A small segmentation model, trained from scratch: patch size [8, 8], 19500 steps.
Rows from block 8 of a small segmentation model, named by matrix and row number. Rows with one number belong to one neuron. Each number is 128 + 24 x the weight over its row's rms, rounded and kept within 0 to 255. All counts start at 0. Numbers have three digits each.
After each neuron's rows are labels from the 100 images, of 14976, where the neuron reaches its highest value: "strongest on" is what is common among them. Only what is clearly more common there than usual is listed. The data: rendered roads seen from a driver's seat, with toy cars, trees and houses. In brackets: how many of the 100.
# fc1: MLP up (model.blocks.8.mlp.fc1.weight, 2048x512), inputs 128-255
# fc2: MLP down (model.blocks.8.mlp.fc2.weight, 512x2048, transposed), outputs 128-255

fc1.153:186115101138150102108126163090112133139110166119137103122098102139145090148179130152121135124152128129158097166130136102109145125113095123090113111150113130134138148157116129117129155117121145083135132110113129151128160135120104136141151112136164163146127162137138158152145145111164114147174144140157079140155138128088120096150100111128080126152112139140111149151161151147135110128131
fc2.153:159126116160123141095099149121079168128126192105165098124100084153142166138142140133113120141140140127123100136125152129164143075123071106135129132119100109128068123128119121144126160120140097123125162119132112109099108112150115126171129136090133143152121164121164118117157115167172130169129127111148098179106124085073123120138119112137066131132100096173107159133173126106151125132116
strongest on: straight (76); tree (71); house (68)

fc1.427:152139104167153108132108149106182077120136118135095107105133099140119146172122117122119115142129109107095118137144136149154097074142145110146158125096131148167122139135080128123173126155077149146066164085161136125056133121109132136135152102108132124115094148085119126145142104137124143171134180127153104144154061129103115107123143154154099113136112155174110108102112112133117108158118
fc2.427:157118145149147103124102139112144095139143054113138116153116106174147168111141133129118149141105073115089126065159149131099114122157115114137129118116102191101110076148094109123141126127103131115098219137116158116119123159121131106116148127119137124096096164098089091129097140112123097183142134151129133119177086134138120104128135117116143122148131128093142126145087142119119132132112
strongest on: barrel (100)

fc1.330:119158134145177100131130121135102135142129133124105132137107104131121136131137124125114150105123095181126168130124112115143129118149151140114042126123104179144095164128112114145162095124127113148116125146134120122124131113122129150141116076102161111070098129118117112135131121126099138179121106117104113128129127166107143087103154110146140165133117183153126070125128121075108090137141
fc2.330:122116174109137139135144078128099164169139149118142150145132123102115143109123081140146136116143155088118121144108136097171145118130109099137120116126109124110138106149102108166123133052128111134108131103118155137128115118143170140132091159103142131109149099232134143130101160126122157176140146134092118103109114159149136087131156118107142130143111140142131137170099118156144138148155
strongest on: vehicles: two (68)

fc1.91:095175077131086085115143130117140148123104123114131142107106116113168146108106146128107178126181108137149088117140131120160088130125121114147086143129126135152127114134169121144161108141109145158159082129140145136113127117157098122140117155101140184153148136125122092073137119104124141128109123140144139126131127141140099147105111089131169166128084116133164129130144126139161136113134
fc2.91:138138131153173151093113089120099162152128092109101128126124089135168129138115141130143117099115108123099132133134109109093147138147143148152121133158137163087143115116127119124100096116132065120187157077153125143091110146070138114126127154117107106116125110110112120106121125133120146116099117114135148113119111125123105126122103175112127140090124172161137164156135109119139110133115
strongest on: lamp (100)

fc1.735:140125097141165107138142158110129123103116148128117103081143153147096127134134102124141136181127148096136122120164150148098127108111111132111125138145141133165093105128163111131148133096100147113126125145100162131155174097147122143170139138086128106091140142076139112123121092114118146128137173114131120125121138154124146106057137094156094127113132147110142142097139128117107120118113
fc2.735:112113134116106129088124115139114084117118128152085171151125122104061154151106152146107166167135118094125148113136164163119099124083129149120131116121114131121150122137144131124112118122154210130069123146106123129151130130164098085130121103092123132140124107143140128206129150131138148128120134108131124131136134175133143140148132101139106224130124102104133138073136116145120142140123
strongest on: barrel (82)

fc1.661:075119143160174117173118138078108123088137125163135119119148123141145083095148219139147129124108152125137096130142151149138126122138112127127147130126114105164093078104112141093125128135147152157131139096096089104106157121094100144153131143122130144146134128126117106129162115152136156136062132110097058118093178127171125109110120102193123136171104148082124154131151109103109120072128
fc2.661:141142116146104122122136142090143088107144095115128148148126132156135136076125176120159105121114146102167148149139161172155135130121137092146152107116124123106157129164102125093107123113122120133116147164145117129151101153110132094124126084142127118173123144128129134140119158101194115080141129137080114124151112091146124161191113130152123128171141144142113138134146127095101156155112
strongest on: car (99)

fc1.532:127167108136110124144161137166113139124114121107131116112168129149122108134139113124146139102093102122139071116118141117141134072144115079158128111148127135148112125169125138070139134111121077138085140124147137098102141131108116119129120120114151180110094165122073113128143161104113136102093136106135167144106131114138115150071106168124088138110106098085156114110121147098156130168117
fc2.532:127155132178141158151189180140132133132130115097140137128136150108115118159116127116150118119146118147133125160129121129099110118128124094125155110106143128150120136098111177131185133101119103143085130189132142117120099115120091114133162153148168146104094166147082156096136113124124125128129135124120132151110143097134131139113096133130115144113121101080117086127139143102175144125129
strongest on: tree (99)

fc1.159:108149133151136113111101138115131117087154142145097119121124102146147097185133132155115144153122073121121143090185127163099120138162159074149120106142185142137151099162116113137132104106124107121094136113175172130151131115120110107146123143100144115121155118074048115114139126145149128142132130126143121158107106130085112125138094158187087139117129178104098117076136144129139113129142
fc2.159:111089136110153104122163155099104110107108157119142135125106121119113088135132124113093100204144125117098150111119145147124128118104141121105149105137136137136123120137102099126134120136098096170127116152145139123127151099144151103111106130126173082099161131118081139114108136100124144137110147139145139102111128112132128118089107126164107114148103131151117138133124128162131138124111
strongest on: vehicles: two (74)

fc1.682:126128095130148146158111125149105145120119127082166107123136075136167095130124164136143098133103130084146117107125117088121164118146138140148106154107137152136115134102153098134121121093131123145119136112116132118082114136139110127112084161136154114114142122141103127120130101113173134121111116129168148117128133145095120160127144156129138103186134128103114117130132138111143116141070
fc2.682:118121118102131113141149108088122110154149111176149111120091106129150137132117118146158157114094141093118171091120096088133157169124128140171123176144096111108118110125155096157122139119149131162102143112146106123135089197144065125117099114161137094107137125139139146118153116167151133136131117147144140145151133124114097118138143133106170136118181091106172126125160141141143129156127
strongest on: straight (100)

fc1.305:094136092133079175118145139106093131139113117143113102125131102105163108111141125133143099099126132161139142128165140117115128120146151117150106116127174121162125119118087111142121082131125117161118155151094154133107142103099168125138128143095125120165148111083129124129140105157154114141133116128107119177105102110098109093132127088175143134123112176194118104107109110104120132122104
fc2.305:097134150144117138131127140147104173122139061136160090175128105151122060122121160135183107063128176202149122135130110107149126164136136113158140104120152110132121084121117137164118088161138139154094123110146161119121105180112178125158143101083133116135162107142156115083137113180116119153149134147147109150104128123138104153115133091132087060116125144178135122134079124134118126135127
strongest on: dog (100)

fc1.567:128140110127133119163122141127144096090063098122133121134093151144133107143140115119132166147135120102118105123133157064110147099138122133136164108168160123130146152164147096111146159161146110113099155125128123144142153128133156139130181121123151145066117128122086143143134148149150139152096099148138121112085157119142098128136105157164132131132148132082116099134136127112108157078136
fc2.567:178130112119130073150137150146122155130137134105167153136103125118167140152176152130131142110135120127130130162111136132145156110130112131119137098137085120164131122136112088104124176127101106176134117119105095153142111147141099115115115117144112121140075097135127125137126127108106170152122211104127148130122128105118144109118142109108137109121128125163139164124112042159132116145136
strongest on: straight (73); house (65)

fc1.377:097132108153095119135143160130101128130101121117127106122110143148151094131144132154108134116167071164102132092134150095154156115138140074126162112132171118164111142131125118124158140124132120165119174146118138099105150102089175102149155121114157122109147163118127117161156142155119123183134097117108117132118147198150098151137114098102134129157088115080162129131144134172121157095133
fc2.377:153131148138129111117143121142131128158130143138140149087106156103115088128155172169123135104106096105113091192156125130160122177115111154116108092137094113151102107094122133136123102123148100189086134130115093147132168115073122148136113116136146124104149113129134132131130129093105159169136136114128130146163179153108142110083093093142122075105092149057124097114117135125170114149117
strongest on: lamp (97)

fc1.70:129135143190105118175143160143095114093078162061127142138149129170101120103166137150127117129138078117125073116158142112113140129121146110171106121115125170132114106151131121091155116123099107131091154094119164095130133124157150113142133105089162149124159156120120127142156142109101141122116131094122134139125104149139128129093123135153095143125116099145077094122113175117145110112142
fc2.70:139112142121146110142123067132137121168102123108096093164121085065138143078162112136104115142109103105093106132146077143188145142108202098110183110152140164107124133124115127099140156133108082126114125148147170112126116159162135130125151160115129137108117152083117143162120151109110144117142170113154113083137112119131129107100141121120140202085129121127110138098089177121169109177073
strongest on: solid white line (74)

fc1.35:137118104143111148145141156110132130150108145107145070136164107129136100100189144130083118114140143152138103113141129100152124113135151110123088105081117134148121154123146114122157136109096109110125139111151147124114104105152127064148111114130156133146115177122140106135147117081150143150115100178143145095130173162095146128127089098112149188113103146099092127164144131179128109084073
fc2.35:142132115089083142116086130088132148116151145156155155114120143121174137124092139123091101124157120157166089147134157157153169148134157119111131117179110146140133123141090111121153113142130116150119137143159105113183126095150100146151163112132089122152145131088128124094096132114130128123115099139083124160182137109098103128134128108096173133138142148159132120129113115161151139138090
strongest on: car (93); straight (66)

fc1.252:160127143135136108123110144114110125124119139143126120124165141123111120111144167110138124143073128141118107121139149155095090110115119090120162120115150151164125103110152091118126095113140118103092166081138133061108138105182083127112094133122144108149119155168125131191149103110138121098137122154095124129118151127123140160185118153119085121157099105161093168111109134166121121128115
fc2.252:125111116150153158143113134150121140135123149143169150127146104197143099138118150117107110139179143144116132095146161077142080131148116129119137124110136190110106094124105156144124092118109118140118174159114132096150090120132111120085146129102152119117080136203125096185110144124125104122165121135135121076108111115122125164128122147125133098125128079117115171095119150129122108109119
strongest on: bends left (65)

fc1.464:116114103184105121131143139162099098157104136074150112081124118169132124102133139180128076090143085117157088095159134115167100110139095124122088118106121188139130103142131094144130153120132113161140157089151137096126131115134124107167139142110138142112146157117123130107122146088138137087132126124130145129112124122134134153088094122125153129156143100149109115142145138121131117121120
fc2.464:136128117115142112131128119155157117140097121105173149135136150066143113112129130144114116116134104141118142133146168114142125091122181130122105123137083094125153126094149124096123110135115112157144092163111099117133128086129135107165170101106140119088116113140150140160107146089134168093152176130159105071142104110124132091104051125126158206082138103127143151109122144083115135103120
strongest on: solid white line (73)

fc1.297:127143112184170131137137109140172137128110144097130099155149113144151146086139134134104092120116144145113124135139143094123120090165139148159100127128137120119112134105151109156174143129076146131129132108150149077081101129075101143148169140126130113122095143102129098140138115093120131126152160137138123130140117119125098110118142141167047109167140123145118117117116120108215144128109
fc2.297:153119125148140155138118135147129185100129153131135118096109106113170075149109155118118085082119156119137110173146127081119158141134131129129073073136156094114161128144119142143146117117094100099168095160133141114143118142143148159144130114132113065129143108147113129150143148147116151086168108141161138149099116110142121109122149154131093138100140137119114152110119151139177130103150
strongest on: dog (88)

fc1.697:132132131148071119139130120149162113081120132107140153129114145162147122152123108131128149136122104122115129135135164126110141113162132090156158089150130216144142118142103157129140112128139073135098154189116120114139096111094136115174152115118144155137093145101145078145146116134144117133109106094106099130090143102146122103113072160118100105128108173091155122113107143166139104133138
fc2.697:124100139133116171159129123111142117155085097124085088132123153151097145132111122112146101163170136162108119148097112132078146101129110133133114110124113098108165128090156128123132135126114135125118144165126114146146128124115121130132151117090174134150108135138155117088122129126108133089116109137098145155124129115148099115121118172122105137134130148127176108143129109089178080121102
strongest on: truck (100)

fc1.223:189161129155124083110170175137116091098077122141127135117173114121097110073164166106117139114109101134110126130156127064104130108131184091125129146113124128127103084145105117085146128132140115108137124123079125092127123152137122135091166114123126155092122141136147116112147120139143115179139120104129157118103147147111128132093119128130146147169144135135143112136160176101109145159127
fc2.223:176181150125141135174132199147165103123097119110118135105132149179128109116118137133102145097088108105112170118137131123111055101135149111129105125097130114131122126115123104121158109144129122148112142130121107124114140126129151092120156143121133135123149164144084087122152119134127135155138163106172159116123115151109117136100093160165138114152153119144133118108143162070137145139150
strongest on: solid white line (75)

fc1.104:141109096128121113091140134158119162172126121127116124091097097110140154140160126152107121160114116102145083113108143112133139100119100131145127094159147141126098137156155134127152132119111128094149143097135087066119092102148138113120140121139136165125133157096131137148115168118166103135139171114138117148159130118120101075112089115124078108137116118141119156128148166121165120168131
fc2.104:136138125152126149059098149122097139174103143126095104095133129132136167144135154112086149119106102111137107106120104139148127115109114087141130116108102142120117128142165122126136181114128095118163153106128118120104099105174099118110129145160143142127133153099114152151134116130113149136143136095108136120082141094079136145153105145113107087139130107131125159117142124100136127133142
strongest on: straight (78); house (67)

fc1.531:136139131168108128148141094147101091159127130136146143140135086138088101109131122137117146123105097144127161163111150081126127111151109155117122136131101118122125142195129135118150108133137126105082159119131159086139127133153102107117146144140144129135115125141113117131168125122097130112143135121124121144116148115137100096131077157178132150181142149142094105140125174111141120154152
fc2.531:113142151148152158121138093118143162148151103124170144099140125063139143170114127138132134142119119155130091153111122135149172119130130164116111136122128166104173131159089137122121101086117096145122156141133090132101137110166166125136076096137090133190111107141110138129162141122100139129135168125119117105138108113148129075104108125118123140113109136160151120116129140141151104121147
strongest on: pine (60)

fc1.734:118140137181141082139106144101140130173125127111107092121143131132082129150134115137151136134124126170096136137088124136120117092138118107158139132108139146155124075118116156135144120164080134161085112085138153129044124135131165155114142096105140136141135140070125118139137101123109137157096162094151093168127116126137085079137147125122075100125080155153116124086133116115113056110145
fc2.734:150111142142173145138126140100139056117138110125124158106147139186120176106142117103138180166125088152082136078153139174119141123161071142135132117134121171108088108141151133176133146134105163142074189124138105122114118144126125140070145119087143118108071165108097083105097146094099125135094127166117126084157107144125137090153136095096120110100141143110133108112094105118116098130120
strongest on: barrel (100)

fc1.444:148160134143121122159148155107157151121124100115158158089127158125123112148126128128139119141100138178121135079115147109138146108116152115124122136188124117157088143132095125056148149121136143154082096109122138128128085115133109155127117095138156112114093136071130094165117126113118134179144114115097110128122139101112121094119177100144042165134105148117135119116115131115135123139135
fc2.444:112132144130084147123115094118144154110127116135099116152134137129176157098122138107163135105114129178142146119145094123134112136109109116140130118166118141102142129139094148167093152122146115127140122126156099133104094141123113147117104104117144133136103111160148093172139167128121113136109080164070098190138105145102129147142178131149138140099153128134149123142071092156096059124103
strongest on: truck (88); vehicles: two (69)

fc1.649:123182131124118143183127143158112087110089106143093102151129109120072118104122140086125119140106124150141092112132158113122107110103142108137121123108198103152107149138146092098118152147130129111105097092138193102112146135109140105111138144134115141145127147125159121192191168084102114152112107114110129171098165097153108098128136126142125121125077117124114100116120144146122133121131
fc2.649:163172156110141159106103134127136151122126139105140118138120134145149148118094121160113161132159157113126099104134134122111102119147096148150113136137099114115125121126133171134156156140090132103135061120102131116147123104183116174125133156098153129114150090114136149092114107139125140094138117151131165115163127132147114143086139155120173196144130160152141109159143148099180148139141
strongest on: truck (98); vehicles: two (70)

fc1.41:147133093119117086158112147132136116104116147097165066184139126168129140151160135178135122138096126126102135128133095104146150064130148087143097103112135107133118092125131127129156106116126126147132124125117195146131139138113165144118138114075127107144134168135137111121156127075118145148137131147104140172131113153145135084084134088169125127130121151111154112151114133132086135116090
fc2.41:137110151133125100148147142098150091150137127118163121118142144153118156164127085143159141146160090172097130079127115166159155118128148090143134146117108131160127098127129138129123112105130127149080131119099161134127170110123161171103134072094118148091061116147117135076138145091103129154110155130157135136145136133086112117124141092086107100134112143104118087143082117116092130110134
strongest on: barrel (96)

fc1.528:128150092126147109133121131131147142103136140150165144130136142144140132081130138127118145140167093145157116149126185104112101134170068154134118103121182162138134116106167153153125120095051137083130104140073145115111134142135155147151163118120143130086131133149118090056144101127075142099115154121124077126121150097141125137115147155120158133149157141146115116140131151111109119145074
fc2.528:149149122131162099086097150141129132110123131178173104146147103110147133140135125116109136116114121148115102122135127129134128124137172181132145097158137151103167116071146137113118117087121115075126095105138126090057097111138128155197131132128108125123132116155120110133091125114103145132113150080107114140127141099137149187117088127109133145130104133127156123129112133103130139141059
strongest on: straight (62)

fc1.6:138112132138101131132134139166153116107088121152148139111131074132163152121126132126100132129105117111114096123171143098134154136117114104150154126137105159139130086189126067086153151117144080112141172094133152135123151095117124120130088121131158140133106113132112123115170156045128129126086115054143151119121131092129136123099120115114102101128117135164120135141108112168125140134132
fc2.6:121079131059164096115113099110167169127168127173104166199141117128139151109131147176178162122096145110129137127122136117134144126165110201118095195145101142098125116137100091129103139156136124135147101120147118137124125103120115175125103134122077103098130134110096132117082081111139114130114134153143112160194140158113141113159158108113142122112111147138177135146137122085136133145103
strongest on: pine (100)

fc1.398:150146109141152141132141135146141118098142178121119116093158127152174130087156159132152124163113142090150086120154137136093167135127141138139125110109142119128090108131154151112154148175099118122127141116104140137117147149112113119102139100128128143167123133137105132143138141128133136082115127121134105197152115117055138152099109075164153098139117099161130093099132090186141140122049
fc2.398:140115136166162149129136159124111080147124122130098168128140186104159132111128106091142148143147070103143161105130140154105162111142169118124126145143118148141105144105144110175141127126164151130115130147102149126136122082126118131126129136096178111103109181135134121125128117123129098159132143112097113087116098172123125130147132111148143141146125165152150103112087136091165157114102
strongest on: barrel (79)

fc1.214:124151136189144120110095117118116096102144082107133149100137118119088103150130138124111123119116107145143115163114181093126091132134115137145122094147132162131115126125131112146132143125136128099107122114149122077100131126098134130136128098119151130147102140183148094208183130111159081098099108094158100127129142111119136119140135152201163122165134139110099094149141185106113121138135
fc2.214:139106142131146129124139140099096106104171043122145115130091123154115109130115109116141116133125136195124125162128150149159113134128108124135151103137090153122180095121102121138081092108114126110117168133115122122115112121158170127147123132127124121110128169139088132138120137141177078095123119127124109148120150103113130105134156142138137132138130120153104144087155135104113101102136
strongest on: car (100); vehicles: two (72)

fc1.14:133153086170120121130169183133056131132109126110133129105127105147108110085147158195146108140111074109126111120157169143175118122155111099111122138105128139126095106140112129082145147116109068145084122126118134116091160118149136121173122110129159155099155187125146125144143130136113134148159137109161122160130126157129126122099130166115115115125097136094076069114130143099131138106123
fc2.14:153166130162144092128146152157143108125107123091130111107154145074126144109156169133143131115141096116125135120168130144146100084131184111119187102131110182109081122116139147114153132119098114164123102164113120086107137109161110143115145128124164138128122169135106117135135124145096139114127134110134079151148098153125152094109120137129118100126167149099115099116076189093150120150080
strongest on: solid white line (78)

fc1.414:108126138136103125146156138147109085123080124113110157119138148182137111125136111135154115089142098125106115131127156141142115111147115083129149116141122176158136151138145151093141170123106097109127134126116134116116131133159159117126144084129146185128136152137151120116148135089069144141077111118119168100103140123144173128129104142110101171125088151121120142167123107128111133115115
fc2.414:123096097118132129113128161132109123122126147125126127158070113122090077108144148104119145120139191150119125118133139177143137117108117135139135116113094159123117136143166134151128143118107115117106128098102168129091122139128109122123141122109113122110134118119104120189079118120123085122131168121119155142109193106138124134120145161130097136129116169122136132102166106123094135115140
strongest on: barrel (67)

fc1.275:128141130167159085165129123113095129128091115143170148111152108155122122099128141112109133168133104173108120128119125127156121134115137135131133126112113105159112132175121119137127099132134102126123073116106152109140165102138091108127107139118126145129149114115140127105132140115133159101095157156171125145131128131148118181114093122122133131168101144135079111147109125117115133116148
fc2.275:113189140157144154103135124137110133105135144129130162138148088094151128136117134125130133109100112154149104144121115117142115160155146152114177131133157095143070137154052104146092114113143122115123131108137130113187159128117075126116119148142154118118152129149111125110132148128105163170127097111156104145116125113119122141145145142111117119169130122089117124138121124144099093112107
strongest on: bends left (66)

fc1.553:138151099138092099147138140119080111137107166111150096179121142121116131171129135135135124139157115102118153095120120104113128138134145101150158158141151128124120081116163136135108078157134133173142135154113195158163142107106178139112129130114136146134184135120111125130156108109123148183118154117124119187116093146136099083123120125139105155139151147099125122126109145106092119083109
fc2.553:130098125129182142142105120127144080097129156136171143111142175103111159125118136131124159148088136137063085088159129172105127083126100168122139104139131132137112114168152112160123136109132144142107116107135101093132137073101130120115097095110133121090108160103122116113110162100162079125136127160120152119139134142116152109134112121167154115117082137123125076118105121137107139143121
strongest on: barrel (97)

fc1.155:103113102139186124139168186150172109120128125126101105118139148181129134122129168118134121122101125140113102084175126145129162127142149112132166119124144148152150122130127110145112125113111133128105123098100178109114068132069147106146149138134145139124118139119129152167121148114132099133105154127141128135115138130103125169130114079114141146123118113142119096140091139125120129138091
fc2.155:149127096133138142174184148137115131140105148129121139117128131109074133143142104120159112130124146131129199125141104162149140120082122115151126147125124137158149113120162098116146148130124098159125106148132152117123048140172105114192133091153162120164124160103145162181154136091114099071125131139114138164137118119162120131104106103145118109126127117122165108110089103135111095124153
strongest on: straight (82)

fc1.142:100121109140148109151121143132102130123086142141120128106131127161114081142156130141136144126132135136143126141187151127082109124127109149130123097109161137183116135121132113109125117099101146150133171119109186140119163108143127138145149103094134093144140122074151107119157110146106149138130171130150097177089114129118117111090140122152120095146096128155130114132130127131154118109106
fc2.142:101124113144123121102164116130085164151106075117153144177103138149081084118144163127154115112139197112133124178110096113135139144096116149147106088120112121116164108107135116134076124136160145130119114126134175135126165153108179110166085131088108098128178117130158149131120163163116168121116126144112148131095132142144121122115129123116090132128130136125143185103123134134136106122141
strongest on: dog (100)

fc1.124:126128126166082105146125158111102120103148140126135131143137128134150106141125161112115139083187115115127138142131135135100121140160132144144193173118117173125087129109111098146091063167134092148113138134147133110134151132119130129088119122110152113092163133133145127166132092145107171118100115094126077195099119162139117118121169166125092112136116105095125104121117153161177164089129
fc2.124:139124115111113083157087134091188098141121113103162130099111145104113127128136144144102145150119129174091125109092067136122128135135116095143114132132198111112137131109079105089124181167097161121159133137125112132124134140111154114118193106148128093110128107151103141117111113125152080102150104136108135175101119152150120083179114115086118121149132132150124131109143116116115147094166
strongest on: truck (93)

fc1.590:120134138142130114169108134137099125120113115108134094106158074147107139132128134137142117130108118103130142077123142092129143114153111114185093115095133133153105110114132080135106121115111138122138136095090135120078132113130103101113086145144151136103167145118100109105132145133142133130121127115150110140116146136132097140120129137124141132166159129068132117130131153135092178154097
fc2.590:148145142129124110120129145169125100144148164133132132086187149165138163119174099137123130106091133118132141090165130105144128141136090082050131121164168118119097105140117158151177123151114129109096143113096174132124120138116157138115151098116099210127151166148118110135140196135103119144119105129137076139131098103095193107120118103146124143088120093072115107113123145163132151095146
strongest on: straight (100); vehicles: zero (31)

fc1.738:129108127149110109169120136111107138107146121109135116120151136170115118125141153133145134145078122149140174102114154117141117131123145140109069173142117102147101132122118165082137097148149083075116149109133112133117147147099105163124142106097152154163118157134121093136166102110139192170169109132145111139106099127132140102130156116148090171138107120090129111125143197099079109115133
fc2.738:122158138116176123089103172126084135124192119095151139116120164124116152129141116090171135128119122131139099147156134141140146124125074133128104142118126131123148098126116178118105081128118171147118121132106122167115136123166153145148097132104079119091071099124132135105112115131152147123104130132150106166144138115112138101086138123103106142129102125125133128086109123086140113139149
strongest on: car (100)

fc1.147:101132126164130100156096132139138131126113139121096110122142133153081100158187131121134160113160123154136136125161128126114081154108095124138153117123134129177141122148122126124118121168118148141109133069069153146128154126143114135131154106111119115140151129070086130111167103128129159136129165158121107168107120097114146090099147087154139116143143138133133124104126135124138148118100
fc2.147:101113130129088107123110121121076168156141127119098118139106169147099087131124141100100123099144170132129105168041128091131133108119115146140155092133163140129150092124123127134099116112086117137133110110116132090092161139121179125097095133126117099146152132111139150149123155172105139097155120117134142120127136119147115072170142125109105125125122111086129189080080165137110140113158
strongest on: dog (94)

fc1.713:128138124171111126100096135104092128123094118136178130101158128092122147132125152176109108181116157063114125113123148124109103144147120096128133123138135114125156119165136104116132119149167097078127116156102147179134120124145166093175135133130127124112152137100121124101150102111117152183146116117114165141099132119152105167117099108152109113132120156113120137148096134128113179146154
fc2.713:118109116132116143175133090081125116157139130138062101142181144170118103164120124099128120147105184132105143178112137116122108122106104111165082128136145101069186131125161155121121140145124145141142139161121115143128122088112123142119144141139123133115085137154135087119126132113115125071115130151145124100121143108146123085109148149111132131112147123114087132154142127141155130136132
strongest on: solid white line (58)

fc1.64:131160102139120135141110127178107095164119131106138128117087135155145133130153166148098099124162103128136096133149113123114095097170078100202146108110167126139124103118129104135164140116130081172128119102147163113109133109096211075158111158126130139139102141097143116128144177090133133154095134115133075175137136124104084143139122099138132137153111144127094071153138098177151112149107
fc2.64:135163138122122168118118126111137170131077101136140166103112140123109148145163097100190150143091126119124131146122119126113097147111104127162166147100104141124110129152144153143131096104148097159106160134143110127134142099079105128121087097119165129160147123119170124108169107166083200149150155124149122070119152076128130155106125089121138153142096106095104102120138123112127116123138
strongest on: truck (97)

fc1.325:124124128122074109128160142130108118083146127105152100090099133098132141128119095114096105122125106086097079137122138098131125107127145123163149099149126126138128140150141158136158161130114132138114142157141112120124120141111113110154129126103128164122140158102157135140131144114116141122101076117166088144145140162103118146126104121118142154108101125120144112106162159138138068118108
fc2.325:108096131136132154130154129143126132134125085130093148173116148117109130100111142099164138136154151096100207118137125108097132105113100158104127113153139126111121142137137088141137103107157146141131198170162135140137138132121132149101100116119111138125130114136126134127142160133129094159091100169140114118147120124140114112094130138154102089150090151172122138113115121136123098112170
strongest on: car (83)

fc1.351:083123105157133139131140142120118109154115158146164131115132069140116082107103166094153126090141122116143119135130140132120124116119091114098125149128146140143114164123135150139134128118074141105117157105099121131096136114160081151133120120140147127127122128131134133150160090106153134110085144119123115122104134108128124116140161156154094154166124092115118158155157141129077093094073
fc2.351:123136115111139130111115112112166147150125125114134123127105152104114140130146144121108139134134115117089136113117092140132145132098116179140091128132135078076172104118106173115112100130136120129111140123127110111129110101139084095118159106133098109125109125173101153113079137152147128160145112092137151119138146128127105125138088177120132139132163089132105127097158131153124096139131
strongest on: tree (80)

fc1.227:120135129135131130141134132140094115115124151126101154148189113125168144119163105123119120116106107125130119125126125116142133069106139101135147090141101160131147106140156103141173128127126103140126149122167137100113105144101040136135120141124142109105118148107129100130164108108118091160149139121129109109126094132132202140104146131127105127140089130113121109120109094118132110163094
fc2.227:109137124112102136130088129153183143150134127108123118123116159132117139176102144105155088128154086109123088120138131158102142144148109162127125122096181126133151153151119183136132098138106148143106102129128122172124123094138184133119125075173137148129161122119091152084094177112119136095098123128118113154143111129122097126124097136135112150126153159158127151114149159120151165118149
strongest on: bends left (60)

fc1.179:092160150110166141143113160114162105106142132146107122156148145162166104103158150110122126133123123119142131119106160157136120113147130132107085104125129151126156128115121116114137144128143081075107078139128134115129157166093129105145116130109147124136077140149163073113123148126127122124127075120119136102129123111134137151137107125206171101152128123108121112127120129118074117090125
fc2.179:139125077130155131093115138111168109153164086122146137154124131148161119158125118146157141118084174143209122138081128126157124165175133145141133100124105128101119127137121100152117137130108180149140093120131118100134087144186130119106161115148081163132120094117126150111112181143115112135124146113165096125130130083097130148143121077138129091130128165138156137102135106096167146180162
strongest on: car (100); bends right (61)

fc1.614:178168103161150106120163146110125136127103154152120151114125125154120104080161145147124130147141128094074098122141119093110109128111155097125124126126122176128108083103132106089133103155155112135130119119116130094134124125136129132161182125107147162074122123148131125079133132141164152149131103107106128110125172127119133134082112136104136134115155162148132092129176145109130107165091
fc2.614:163125120095108140174093146140160109125110126134136154113156157147160120114138114188118155103116104151120184093142164110110114121190124100112089118091105137092152135114126096119133123163133125155119107113115079117131133130119162078134177115115157143116125120177103076137118150126108138134147134131149114098162124091121133165093078137125136143100189140125165148137124136101084108113130
strongest on: solid white line (53)